python train.py --encoder_stem="deep" --decoder_norm="batchnorm" --optimizer="muon"
Rows from block 12 of the encoder of a small spectrogram VAE, named by matrix and row number. Each number is 128 + 24 x the weight over its row's rms, rounded and kept within 0 to 255. All counts start at 0. Numbers have three digits each.
After each channel's rows are labels from the 100 clips, of 14976, where the channel reaches its highest value: "top examples" is what is common among them. Only what is clearly more common there than usual is listed. The data: telephone keypad tones over noise or synthetic speech.
# conv: 3x3 conv (encoder.blocks.12.conv.weight, 384x384x3x3, each kernel summed), inputs 0-191

conv.148:144137114130112113124129111115109148149160092175155127126097116150122123136101149185138104111129146143152092107163128117095139152163138122138115142126149134136096120098127138158133161113120148113080130157145122122135131136117132095116164122129138117147125164106142143120112131161111147142122121129115149083157146147122122123094144094097083149163163115103108121116147137101102134111127152130116131141122146125160116123159176109165152116084125156143116143147125118083175163119141188130141123097115121098138107104142133114147122131116140136164132166121124140130092144157166112113
top examples: key "*"; number of keys: 9

conv.322:133119203142138091162161112118113098118087140163105145152108097169135127133139135148133098104110149120145134102083190110125141149132122104088147111149106135105160118091136165123147129186134158191076092126164097106118146185144137124113165123119126083127145123091117153089095131133105119110112118143127201123149086128128173164111129099127143112122104106126104125137155144086128134157138120159135108134083145116112133086120163115129149099122123138114133184140107127156111112103133122134126141137124140180135131083112137088121164110120098142186129139166127131109147097146146101128
top examples: quiet level; thin (high-pass)

conv.157:136125128144097112121114116138117122092098083125136125116119146081141158181093129077136176119118143082152098137169185105144127134118167147119135144128110120140151110104079142102156156140119088140134149117122129118125112150114131143162087116108166085139156143095116118118112100140134148112160131141096161123145110140067157123089190132164167128143111132107161142110145152147144115160101110093146160139131113142137111143139141145141128115107138120118124131126104114132130126074137148119162122074171114134142103111134137132122110158124120090170138160131145120114178141118158144122
top examples: clipping; white noise

conv.245:170118163122203158097105115135125156139124135148144137118131149136141100086113106126120158155167151128114202129185149128145076125106148136119120152141100108160108125099089043127124127115110148138118131109167134115172154103112167144123126108100171146188109121117172141113156144085137121100107132124139107082129100102106115075093129162130129168110128123124099124093111118111114124108145174118124118083116131128138107130143128125126133134148105107124097151133163132109122114094092128107121132142120102115127167144161152110142074100132131126072120111092113145126102142104151122112
top examples: reverberation

conv.286:167120115140121109119121129116126141113123120141141128155136174129126112127158161142146133090158124129113149100105118127148150101098104187123126141165126164135123130073133094124122142124120124067133154092102131107166139141141122100132109164093114127140108132084133128130127087153143122145125137107092144135123124105138094085131156128131093124164178173146115164136108136159133084093154116104147112131131101123168120132147132141124138123156129165138083121116130114100112088161134116100131145135155067106135160145155109133144139151130093142150130140091140112139112109133125161096
top examples: speech; mains hum

conv.270:155109155142141108090139134088101125148058091171109109164132118105130142113120128123135143120118145124141152101128136097148106163156115140118129129145132109151127139069090176167121125155118064139142151131105141114140149104108120171141106119128124139101136161141131102148137147141129108125121145143099157147140084124103109119103047134119127144111153152083096124151118125099141125157131137100118132126142146161089149134113158131132141126103070120127131127182134129145095127139108132137085142116178127142165159144164080100110156117124148133111095126111116134083116132136156160134
top examples: key "2"; mains hum; clipping

conv.343:091144144143122127122110117139106123128142159125139122137185122120122134137109179156108151152123068118123107113110099114112103139170148133116108102082135107134122123181164142118140113086158127101127112131091139157109140136102141132142108118113125113117134116114142178149125132096122116156090119123133110134127133124108089132126109122144215094116145135138172136121126139126134149132124113112200149124128126124093170228150120116145130158121135104125141081139122134137102126160143129139116125097116103082167124212110117123109154108113144157111136136082115120132125171125117113112
top examples: white noise

conv.349:125105130158118118138145086121109119086122107133119142112112169162127120106142123139148120127109132104122115125101117136113128116140121132081151151140088126156148133099155178175112139095139164145155131094098164141169119106185106097112131134119119146183162121113115095089115105120106138079083185122068123127136081131135142134110147122107145125140109117089131120113129126134122103157118126147136139129122103131115140120113141123117107116140117117154126112128142114098118097148138121106126109153174161129166103177115131130064111178185090115166110108092099106184122152108170100107
top examples: key "3"; mains hum

conv.56:104170129151138119094153122130107153101167134152116132105144121106158134168115185116100123155110106105098197152163153143119121139098115086108136107111116138112113150147140150134085174123135104140119168072125120146137132158162129088127146174116183150151153076143141097126097126130129126107129113117117106091132079097134072132113104115125097097128111133151125131134062148124107120119136100109120131122140139092133126139115135186146093154121116126084182109102125131113145152150147118173102139098157138128146129128152133119108107159149122178100142102107177162187170130111132191080
top examples: quiet level; mains hum

conv.112:147153114101139105092146108116116119136104085134151169154151091108123127126118132132142133091108148177120094090136085120132149149178132150145137096153116145142138128168093140150145099174150128158123108154121154133090154116142115151142137131133162109138117138103105148099129123170154109129094136135103123167122074137138158127103103102084119158145100151083113119116126113103108155162155122160100127150151171136106156133114128118110151119154134138130131146094161119081149121129146098190140105132120128166107122158178147178126118171131117134087118136120142114126104157096108100122
top examples: key "0"; mains hum

conv.332:141140067111133129116144124155136140117096162124118129149133134116114141127110112129113126157138105144071124168090113124167166156110151215124110157122127140110123130153087107131085130125099129142125122153131149132127103121123100117155166114154119144128162138131132117098117110095136168098188128130094123116156122118112096129109145132117141108173116155153136146116110144120115155164148106089100118144135098137133165166157140126157147077168095168111117177117112131142133129108092161168114129140126151151130159133150201140094135144099108111179126167128119126117152149133119174099
top examples: key "*"; clipping

conv.246:138131163149158120176140163132128129125111065153131137122159150128138146139136144149120093091183113111123137122121138122152160082150102133132109138114083135133088105151113149136161146161113120090121123127112143153113153110107160121163111128096110090117149101118129129084143097132096134121128145132105162134147182144138115140099180126107184143187166168114152132141095146121152143121145135173161171086145072157119157150127121111145135129126161114145097120092118108098127132138144135156070122157139116170141114143128124154118130105159125122173141156150193110124160103115156110138
top examples: speech; mains hum

conv.345:142118109120132091128150135119121150146104091112117118144107098148135096140151128135149127063132122126156117149124137100111158143133135122133142131164124126127074167099079155139139123143084129172093125142153099098119134085151106120148113150172131141157143119100137125140142089167160140138113134077097144156162190107107180117101144130101104164103117141105116127165121106164143146177138135130140080146126151130123152081143126147110113119062086102118120174131130144156124099139134125117084124128135203194131137106155104161139138073158116115103124115157084130150170082126164099138
top examples: thin (high-pass)

conv.15:136117183139139092105121092113136112122138106115069161132119117170117150140148120114145101114147142136120146146112180159138126157121151149127201126143140131132116134100155160108105140127121150168140117151125085134107113141130144143107153156127133136159119112142151126154143132155158149127138132116163101112155128055175150127113127094147125128095105140090101146138150120105128118142128172114097173150129116112125105126152164100122125127098159114129140157107167091150158140132113132105171161112113156134124174122100162111096131097139167123106044100101155156186137112128125148160
top examples: speech; mains hum

conv.13:122157128125122103095114148147125134177167161150100129150133123127132127175154134159099134108145140150172099127147087129134115153114112129122100121093149120125124131145139119097120164127176131116171166079115125120158110203137131117145141127118132113135141093151136132181137134115108128155083099142142105153112108100140082105151154118075139122141113103177144119128168108135124152105111126136116113152121149149149120132125135142215116134143098105117117115119117139148215109138135114117121174111111102134148093106128114120121111164120160151121114119100106118184102189131150154129
top examples: key "*"; clipping

conv.102:185117111117215153109142139132145145134123159121132124125116060127135115102104142107130110107111136124108134134106112109140136199128112151123107107138097137175115129116146161111109090150113122123118106161115150135123147164159122146135099128154109143105122116112124126157114128121132095103113182109136146094156121158133109124119102124105126149154125120108075146091132148130143133115118127160110128158154101148137154105110124153130154138111095134137130133153159176124130070151094104156105145102102131118102200139140122106139120122137125139133128112136144102156170108123147176134
top examples: clipping

conv.162:110106090149123150101133134137138087124138130149164110120130086114157137182133116141126141143162135120119184124127061145116146089143138140129139125150074128125105150151132098094100105152104138101102151154118131127129148093116135138099120115161114107160133175122143089098118074171132127115125163143138110136161119091138145105164090137102135174150121147084108145144133136155131116130142124111132119141100104088131127147120110091122107146109110107168178182122133114095142122133104112106097113138134079130132091122177159108125082141118149106147118116142122137119100139115103130146
top examples: thin (high-pass)

conv.314:115094135139124111119143146069132106103119144108127151128125090138111115088114154114160120090145130105178146122090131088100145157130142163116134148126103111179132103163063173149117182139117117119156134128131137149166131155099122090114096114177134149122131141094164118165132106142119116119135148150135155130102151142163106102119162107154088134133110141101147167113125088127141126082128141092102133133113104157144127119140180154135111126166151121107106134105124121128114130138109155161106152129189138085137151113119114102123096110144104117087109124114134092087137169165137095110
top examples: clipping

conv.295:145072120128139156129122170093141096135085122122154132145147152144140170106145124113168145125097156144162125118124103095154125128103131108164138104130067128141090130107075112124181134132134116138131077140149135124142139157133187159121087122124117086124136129089106146126155167111132109086148122116131101125115160110137102141089110116110119156110093108097104163084107129112163125098144113111114136126118132135136159105148107120125118126128111154117093125098140177091083151118097167147080123133125122128138113123095079160152131149099144065109141124117130161109117128108147089134
top examples: key "A"; mains hum

conv.269:108144135098156089093119130205091131149129134140108149135169129087148130122138135125105169137117114095128166143155131160122110090120125107127126107142109103144127130138129135089144096121125035109180137130115096120123134133146120119111107101152149144103100131152121112209140095120145161196119097098132140136130161125175116117134141133138119132134155119131090134210174123137158146112108144139128117104147134143091153118115142128089157164131065113114120117092101122166122138116133102050126103125094112140120131143114149136122115132153135125102134116123105104085101148105118126133
top examples: key "1"; clipping

conv.354:130139087161115114147159111110146146127148148139139119122138120112079117088177148097143138173127125086098116118087110154131107142113137146115137139113170141128136140093113137130159117148099117123171149105153160130108146111098107143108142104103143168112108128138134144135117128162125147158159128122119142079168188138138147166082128097174137142145142107141145142104114134129095128176120160130148164111151151121068123125135094135150104156131117103108160104120081134101095130179153125157106160110122145125150100191105113106118113073144135162120133137143138117104122152131128177131
top examples: thin (high-pass)

conv.291:150166140138086120094151131152144157106124134163109122174139135123106163146098137143118098129160122145143126121102154105161117139125101141124105130116124113114142166181128077107152122140142136122105109113126052142119138115093152147144121112061100164140185104135133144100105063123155136080124135107147142132116148121118153164106117130156181087116170203124185145104144187118160130099125111076143151126101095116144134150147109108145156116151125112104072132117157086119138133123160142116105118111100139094091108168151080098115147118151152107202121157133134139116112120123125144104
top examples: muffled (low-pass); mains hum

conv.165:096142116117138163103098121143126112103111104151159129108090151145119130141129157128107116162137137131153168139109155096069069164139132155139125134111120149126113158149138164147146110107160159122127121120139122176144125118139096081074169128054125151164113085129103125152137149105129123130089111127102128134146124136110149142134123129139151099152123094149148169093141139136119134123130098137156144158117147123130159161101107083172141152152135126119179093091133105126140126153191102157160132125144165148160120123120089111109089132139108186132126150156151113118130131092158150129
top examples: quiet level; thin (high-pass); number of keys: 9

conv.17:131123145131148175170134142079142125131110137142151125136105145110115117147105118118154141105122106127181109114112176115150132123118146091135113093140125080115134141151133136107102066104135102167128149109165123114126134092116107112125115160100124127105099126136186141112144109125128144162127163145140141163151170140143136121145103123160145140146084114140105134144146129142140135112108128128121166153153171128090145089131173139101133123093082070083104113101126203093105133127159167115136091122110104132135106071136078120156144140122140125162123173080128102112130162137138137122
top examples: number of keys: 9

conv.57:145115138136106143128160100104134178098110168146150106106113147127153105156108117087143124114114117117155114109138097148181086136138125137153135153106093139098134121112108112140106104126102092181149100130149122098133119151125132105114119101117124145131138134116135093074158118123144118168163194118095104107145129162130105148144118136117110123098143087098137135132099110137108112125108093120137091149129153110121127109111162140163124128147095117141161124139118090131079103148136118140105114108144105097115147144127107107178142090141151120156201116125121127135138124121109133112
top examples: key "*"; clipping

conv.75:150124133155150177143176122107131121127092166097098108139151140134065134170071114096142164159110129113107108176094124120161154132177142158194127113140114138112135123113074128134099131084160102139149166120127149150138118148133123134087166131137117153133082131124099113139129123104156130139112121131115110130117160151135102102159140131134090142113129153111143127132135120110107118118136162066114126179136141140106122154146164178129146166148132151105148134102124144109069163174093142117100164094087139144113125135139128137075146129117097089090104116149141134078141151144114151135
top examples: number of keys: 8

conv.12:131076114123131146115141090102103110133107108146139157120098100146159123056155137110130152138113140146104113128089155128123125144138138112105123094118128115151168114144102144153146099114154143158134097136166128138183136118196133117138141089101146090150129091124116125108146132118152115145116148166128103069189052168134170131132084119128162143122120121140114118119122127144120111092111120121141109132118129125109113143140143147145124125115155150137120115158157131078122105130114100151141136123067106112141125130154097149116133124120088183173110108093165141122094143108154141123
top examples: white noise; clipping

conv.175:174109061126130149145119139123156137102155181136138118179120131125146127121135152159107109113131101128157091145097109115132114098153161121165092119119126136148189142114114131134154122121117117125100122109096135082121123125167107132151070122135101171150116127125153126139080110125146136131146137167111123153136131147121154134150126133129088141120117142130127106121146070116138120155147176091101118124108100142147109122116118170124122110135103147105124151101108115114110101099114159139128127117108123162150092168114104110126091135132157081138153135112134103133094125157159109185
top examples: white noise; clipping

conv.64:146115125152136151115149105160111137098136137134128140114151089177153096121148112172119142087109123122108149162119135163130135150117100139068139120144167166125149138128163143181098166115141208123141153164095130138161106118143098089159140151118091122147131088114148100083114125122124129128084156124081132117145106141145126134106141135145122140141116116089128132143076115125131116136133138156157156121125148138135084141124110123125177119081167117161142116143161081099135112121135103159094158175135149112140144139121127113133099112202068153175145097112129084159119116128122122101
top examples: key "#"; mains hum

conv.150:160070137117120107148113129125134071098099128100127119110106071119116100139110140120103136177171149113127110141146159142130140160129141113141115143146117145123112109130107103129123145146141128133130122122112132136129131112104099106125139140083144150146140151076110115143146119160099168090161149150139171092147182146103130106084139083138128152148071118124159112121135125167094151140129153086135108148123126156094130133124169158108097121145131173101121090111132146093093079124172114098107120115137119147135144122103108130172109103140141134163101137107139114084129111144113123104
top examples: white noise; clipping

conv.183:128167137132078096065128153073135140170116136118122105101133087108142129100102133118134137130108114086135138142165132107146116095125157094158126097136154079123110116095139140135116134132159125110175110137101118175145134126141106188137136113132147160153130133129117135136132148154174144187097116148089112114124171147146135155147148114137103132159112162100135124125097125109127135143134126159121139097108143089094125151109130098128116116124063119130132133160103080130163132141092155137126109133049113144091090183116133128111139111126127128111134133126109134165093186148166096136
top examples: key "7"; mains hum; clipping; first key: 7

conv.218:117124191174182110125141133137124146128126100103085127113147141137165123158119124143136089128127094111141171133157150113119121179094106131120135140091129116135079120072120135125143177166121129153095124156162110155140157122113093109113088122146121149137125097085156119147144087135133150116100184136123134126100120130120125151087139108112101095116104148112112127117127145082160122099123120116135090150164143165174128139118117165084133078107128089137099149139177104171113128142123160141083117168141123143135130138102123090132115135149149100113096134148130132152144138139093073121
top examples: white noise; clipping

conv.125:155167120121126129141141157114074169083143150177124169157145170077120130126099133129095116117098119089117137135141138117116127150109118127117120108130097107132118102146105177142160165084096131085145107108132107118134122111094156143169112105127108089118154143110157131145133137080100105099134150115083138121121154158140135140117096136175071108145125105091132113171137125125098160150119148142158128115119129102135143140126156128104115142100136067126085103126125153153134097105153145190122141141146170138107121141098147114166140118139132150126127125122125100095105167103147103162
top examples: key "C"; mains hum

conv.287:110130108126126120129118124146113130170133097147164117116169139037142133167146123160133133139105098131118126131174128113119117127168153105137134140135127080125092123114112134065127106134097067126169107150118112112133103121090121150092121129139103105127105139147127129159123166137132150198190105073163135134128144135137134160108145104161081138125136143140094125120174156108142156166154111087116166113116109162116148132134123081107132138120132136176147135131129103135141153081158142083143142113105103143130116129141158111131134093145164148150102135142134140104113167129105128166
top examples: key "1"; mains hum; first key: 1

conv.83:106130158099143073093133126171156126160094134105121116148111111181139122103118154140129134135117126101098107139134119140126134125113126141106120146109126134110151124126093128113112146194085124108109132066148134083144139146147099091149169151111095128141114097082136110126120111156111146107086083115137156126119160124119092114125149054126155127136133148151144097159131147109127162122134097146114087124094103157075113134144169115170169092145152151112155103105112135159124133164153114118130099172131092086162108134112123091129125158087139135102158110130132136203102124152105106140
top examples: key "*"; first key: *

conv.188:074168137102091110141105089059142109140144129131118162109149167170132103085107107135102145152093141131148140129155157142114125135146109084089134116133113089127124141143112136128140096128140087146161119132136105152167162129087116096134141161179154167112137128112115161131112099120071112112135131124101123132112088173145075155100123117111134116138105171131139110095098152152157131146125154134122121131096123115083134129086118130143111123123089149143156138105110126119112159138116124141144116105153128112138106167107107137117138106135124177136112138122130110092123196116137098076
top examples: key "7"; mains hum

conv.254:172080177122145138060085122148145169127115147094132126100102129131142090131130120123125102163140134156111094110133166142112128130103188161079131135144101131141122145079123139128129130087100130081129143131136111137147125140112140153149158100151158107130140087162122124150136163120127135110077109129115130107109112083148082124152127091104146121116182171139160176108146151127135148099096140137150070105138109111176115189172108167146134127140140123089130142136115137118136143150145116145105142123083114124140145134111147116102122160094117161114112143107106124134123156129128115099
top examples: key "A"; key "3"

conv.320:159129110120135118145138119126110139121138088130109128146143135118135100128165086114139105103142140107122131118132115139109097133106106126138135130158222117128090142159108146113109121121100123153106133141181106126131138155148106142114095131195119122170148141119136109097125119133110099115107115102143125140160110131153148119164096104145082149129121180144095123124131169131129133121105125121126135105131110094158104071141119138116117116132096142151130183130122092117120118103133116110107131149120160145125119106139176137130144109127128162141117144177135118108103121146142159152
top examples: pink noise

conv.103:138156155145127112104119142111152131108149139169136093147120135125114112095131160143118146141141094091191147104114114169105104124110084085127118124135080142135107095126119136154134118099099135106128137116124110145156124131115117131144110131157123141089068128091167114100147067129152132136145159135111152141142103115131087101113171113108117135147126124062104128128115144108144084129113114168107108102169141152124128122114123110143101131160101184116118122141119131153158113135163128150119147154146146142131139122125122121133090155127152125155112110095133128142160195105145113126
top examples: key "*"; clipping

conv.76:154153107104138143117120131123117163167153136128134135150124114116098112146115147115132117138144146125132101120116088129128086160150105133127078143067152172151145119132109146106139059090154133093128127134132102126130114151118168129143121142151118092120126157118137097156148161055119115125122095111184135140123123115141177094141091133123121119085141155107127165089143109119133163104119089118134091125124138125124159147153100141120121138142128082110143037159111140101157108087116151106083100113147107107118113124132157146120145119142166113124137155092101143140093111135123137181
top examples: key "*"; mains hum

conv.20:160164135148125125156125115121158128112131153132117084129136150179140124107151121131142110136116148084172129138106114149146132117087130170094101120116114157149114131154137110124113168097174183067119135126153129106178151104111121129152135142073176154128104112117111121159138138073107155123111098148167127160186153104149114111189133118123123136117120144120133122140143128147125115174130161151148147137116124137102124078116144143166143125115119133131121147122090137123106143144138076093114161122132156094135125120150108079123102108133136146092121141091167147119113124172119181128
top examples: thin (high-pass)

conv.348:130135100109146156112124123111143108176138120135126129166119117139126133167128151078153086128174105126151146093109131127104144148163134117151150174095077123127075134121119126103157074125162142108106150142138146133096125120141116164121102108108100067141098148110116129109151124101115109139159102106075145118131171117128122135121149105103201200127109138143135124137120105117136135119153143106173100127133102158146096112140099109107123111123113116160075066157099118093131125115101099113133125145140086072144125091125153169140149118155141095182156136089097101094133153117109112184
top examples: speech; mains hum; muffled (low-pass)

conv.305:094061155108141102093146118114092143132122080137151122099084151146150128116137132125179139136139152125139156100169173102141132161103148126129108160135110084126106126129112145104103112169150091113127077100084134140116149082125116145158133138155153148135158144114143121110134111141121109150143156110115144110113166065163138099154117107094126133118125144146143127137114124057154110118113110166104137100149152100138127100141089163123082138165155078150127145099149122132151108139120089153117138106154140130087150126144128135134119114104148120108139125120143159160120124116119086147
top examples: mains hum

conv.359:086135161129147169113131118109142099102101121098103166116086092087109143137111148151113133140105163136156154144086143117108150193132123133109142126110135147118151113090118099152125170126103145090165141124119166105138163146125115099160120131114119156131148131124185101110117118135139156102111120148118134146107124131124126104116176107146188116103099112108125112087054120133114073110139139113118127135130107131107109165088139100172133135140152135140119130134148078123121143136127151198120165100172117133153136134147093155152132145114117102154102121148128145080143151151134121105
top examples: clipping

conv.323:144156085124112134145109156110137093125166120119113099105139095081118154145090159131138103126072125161106137092132088116150139131141130130196150114136110098160131117151109134129131068116141092114088131183096130136108126110136137120150152121094118173105133146138113103105115152123133133178166165131118148133153099136121115112166106155130170118189116150128172124158139128136125105169105137128097123138148140112125129149145087138120102155139153131110209146152123113137180125116170157157158112099065148135104066148116134162139131112109128137210158139135153097148165130138146142184
top examples: number of keys: 8

conv.374:114163159149096127169135083098141105130098113081126168101116110157105158105137124152123113163164130107095129144109119127127120127109151118122148106110145136141107124082102104157143172135169090144198102110134119170108133119105150155140129139137128103169161122108141111109144114144115108148107135147143119120123150092116148091135147148160057117103094131146141096136130140144119123126124122130114128094140116165075114158110146115105147122154143155132101119115106118149095114151155111139121110138120115140102119125164149156112176133124121109193117128112109133106135141131112117128
top examples: key "C"; mains hum

conv.301:153124134111152143098110117136124114155107144134149153119130122127113110123075133138128106135110149105117104107149133120157115148118149152117093091140128136099152119157114135141152145118136152126110112118127147102142099131133151134149148182106121119117154097083112113129127163137140112142134138139067118091164106155083105147104137138135135160126109109105094055072108128139154162149138146138120092120122133101112142096112123132150135139076102135124135130126176128111170107129143101175137140143113132126121142156153110160152125128141076113090075148131127120180153104077121092128
top examples: speech; mains hum

conv.149:098136119088108150162114107114132125140115076121114143111112135135148139126105116135113172125115101098147083157100116124120144086135115121170093131089069102136131104121106098145126188101136113139200111119079103123158135099139140105163142100083098112142143145114158137123115116090110132151179157124112147086136145135100086107124202114133102107171163107090165107124106114137115126104134132135113176114105113131099115123107098163152161119138146118151098088132102124133108133130127125154131167130120148135135116113136124144160133130137089151172133131152137118160164166121105175139
top examples: clipping

conv.91:164124136145151138119118102135131124124141101141122117129131128144162080142082126096135142096120129133149091086107113133128122108125101143124125114098089151150141139170143139126103129088196095148147103145118000114141182149123119134131108136092106110118130099112135145106144142117073126147141121123100161141130115099128024107150168161146140136145147143140171149136151085156158120088123133127142110152128105118124140125138114155145128128098134126121144098171143126114131128054142066132143142149123153143150136077145125160147089112165096107125146134126082136135139138144114153155
top examples: clipping

conv.306:136152088144090164123153131140127085100154108092158141096134128125093126107144082133111125149126132149155130118137112144145149105115075106157132151119123128145142131128139142129116095090166069132166155172104125123136126165125108097093168110139128115136102120124114093121145134122127117127122123130206136092122133144130114130200077132109130125110153123113179140123130122113134134151115098129143119145132098121171105163134105111104116132125136108126121126124104104114169129124143131141146079135120159102131078117163097127080137115136116159184119069124098096119136161116136146121
top examples: thin (high-pass)

conv.143:135117133133143130106117140146114116152100122140144137130091112115144105155095145120129137137116131123072174103145156141099094109140149112147113131145204141135153122150110152143120143123112130143107157146116197188129136139122139128112121119199082114132166139109108122113097144138118082140113113119147118100130156229138180100147119149157095164137138114108103132132130158116124129107106139120095112118128103121153127115152136132135118132130102137119108111132123088107136080127103146125138112153134096034126131132122159142135127142139118139148125121058179108113149125152145109158
top examples: quiet level

conv.303:138140102154116143136130117097109130120131131117107130149129135136122120132208068138136133111131121112145160116158114144158137142101144115131136124104157125153082159120116113141121119048120109161113120122171079111122125138134110133123076137113143154161113173111136141104123102106118107098139134132113087152145130125132135143138130130115159134125130198127070152157131143169112161096133126117116120119131130124132102061117142127122128104139160134128115156145146133126148120130160135143138124146139171164160104146137121134169131125126134137093148131219117128124111114131089130124
top examples: rumble

conv.118:144097150117173131143122064178167148103094131131113135143105084181092132121112111095105118133143134132137136144127156127168157127140111092113111151121139089149142129134127152160148146120119057125154117134167099138132126103126129109132123163147150167163125059120162106139130092114141115110109150116118151115106103128103106098122168147182131112145117136130136107083132145122127108134123147142106133142160163159116126167130133134108149099147138090078120109130101155170127081109136032036120139149097122141085135106100136126095143182134106158105058168134130105195148138128148166118
top examples: key "D"

conv.237:116130137159148083097124105170136123127116139099163127129154113119125135126158138152105143134114098105132087127142142114107106136154100093175143139088163115161114117062128173173142113141115118107116079080154188141152139119134148152127135146125132109162137113124116105100087112119142083147116116122102142095137131167106146159116145104178125182136160114103112106125142128121155125131130146148161131164153151122122133147106120147150119151147125109128115089093119139135142120150158106124131144133126114147165125168118104139120156137173112103141144151149173111107130161091144117130
top examples: mains hum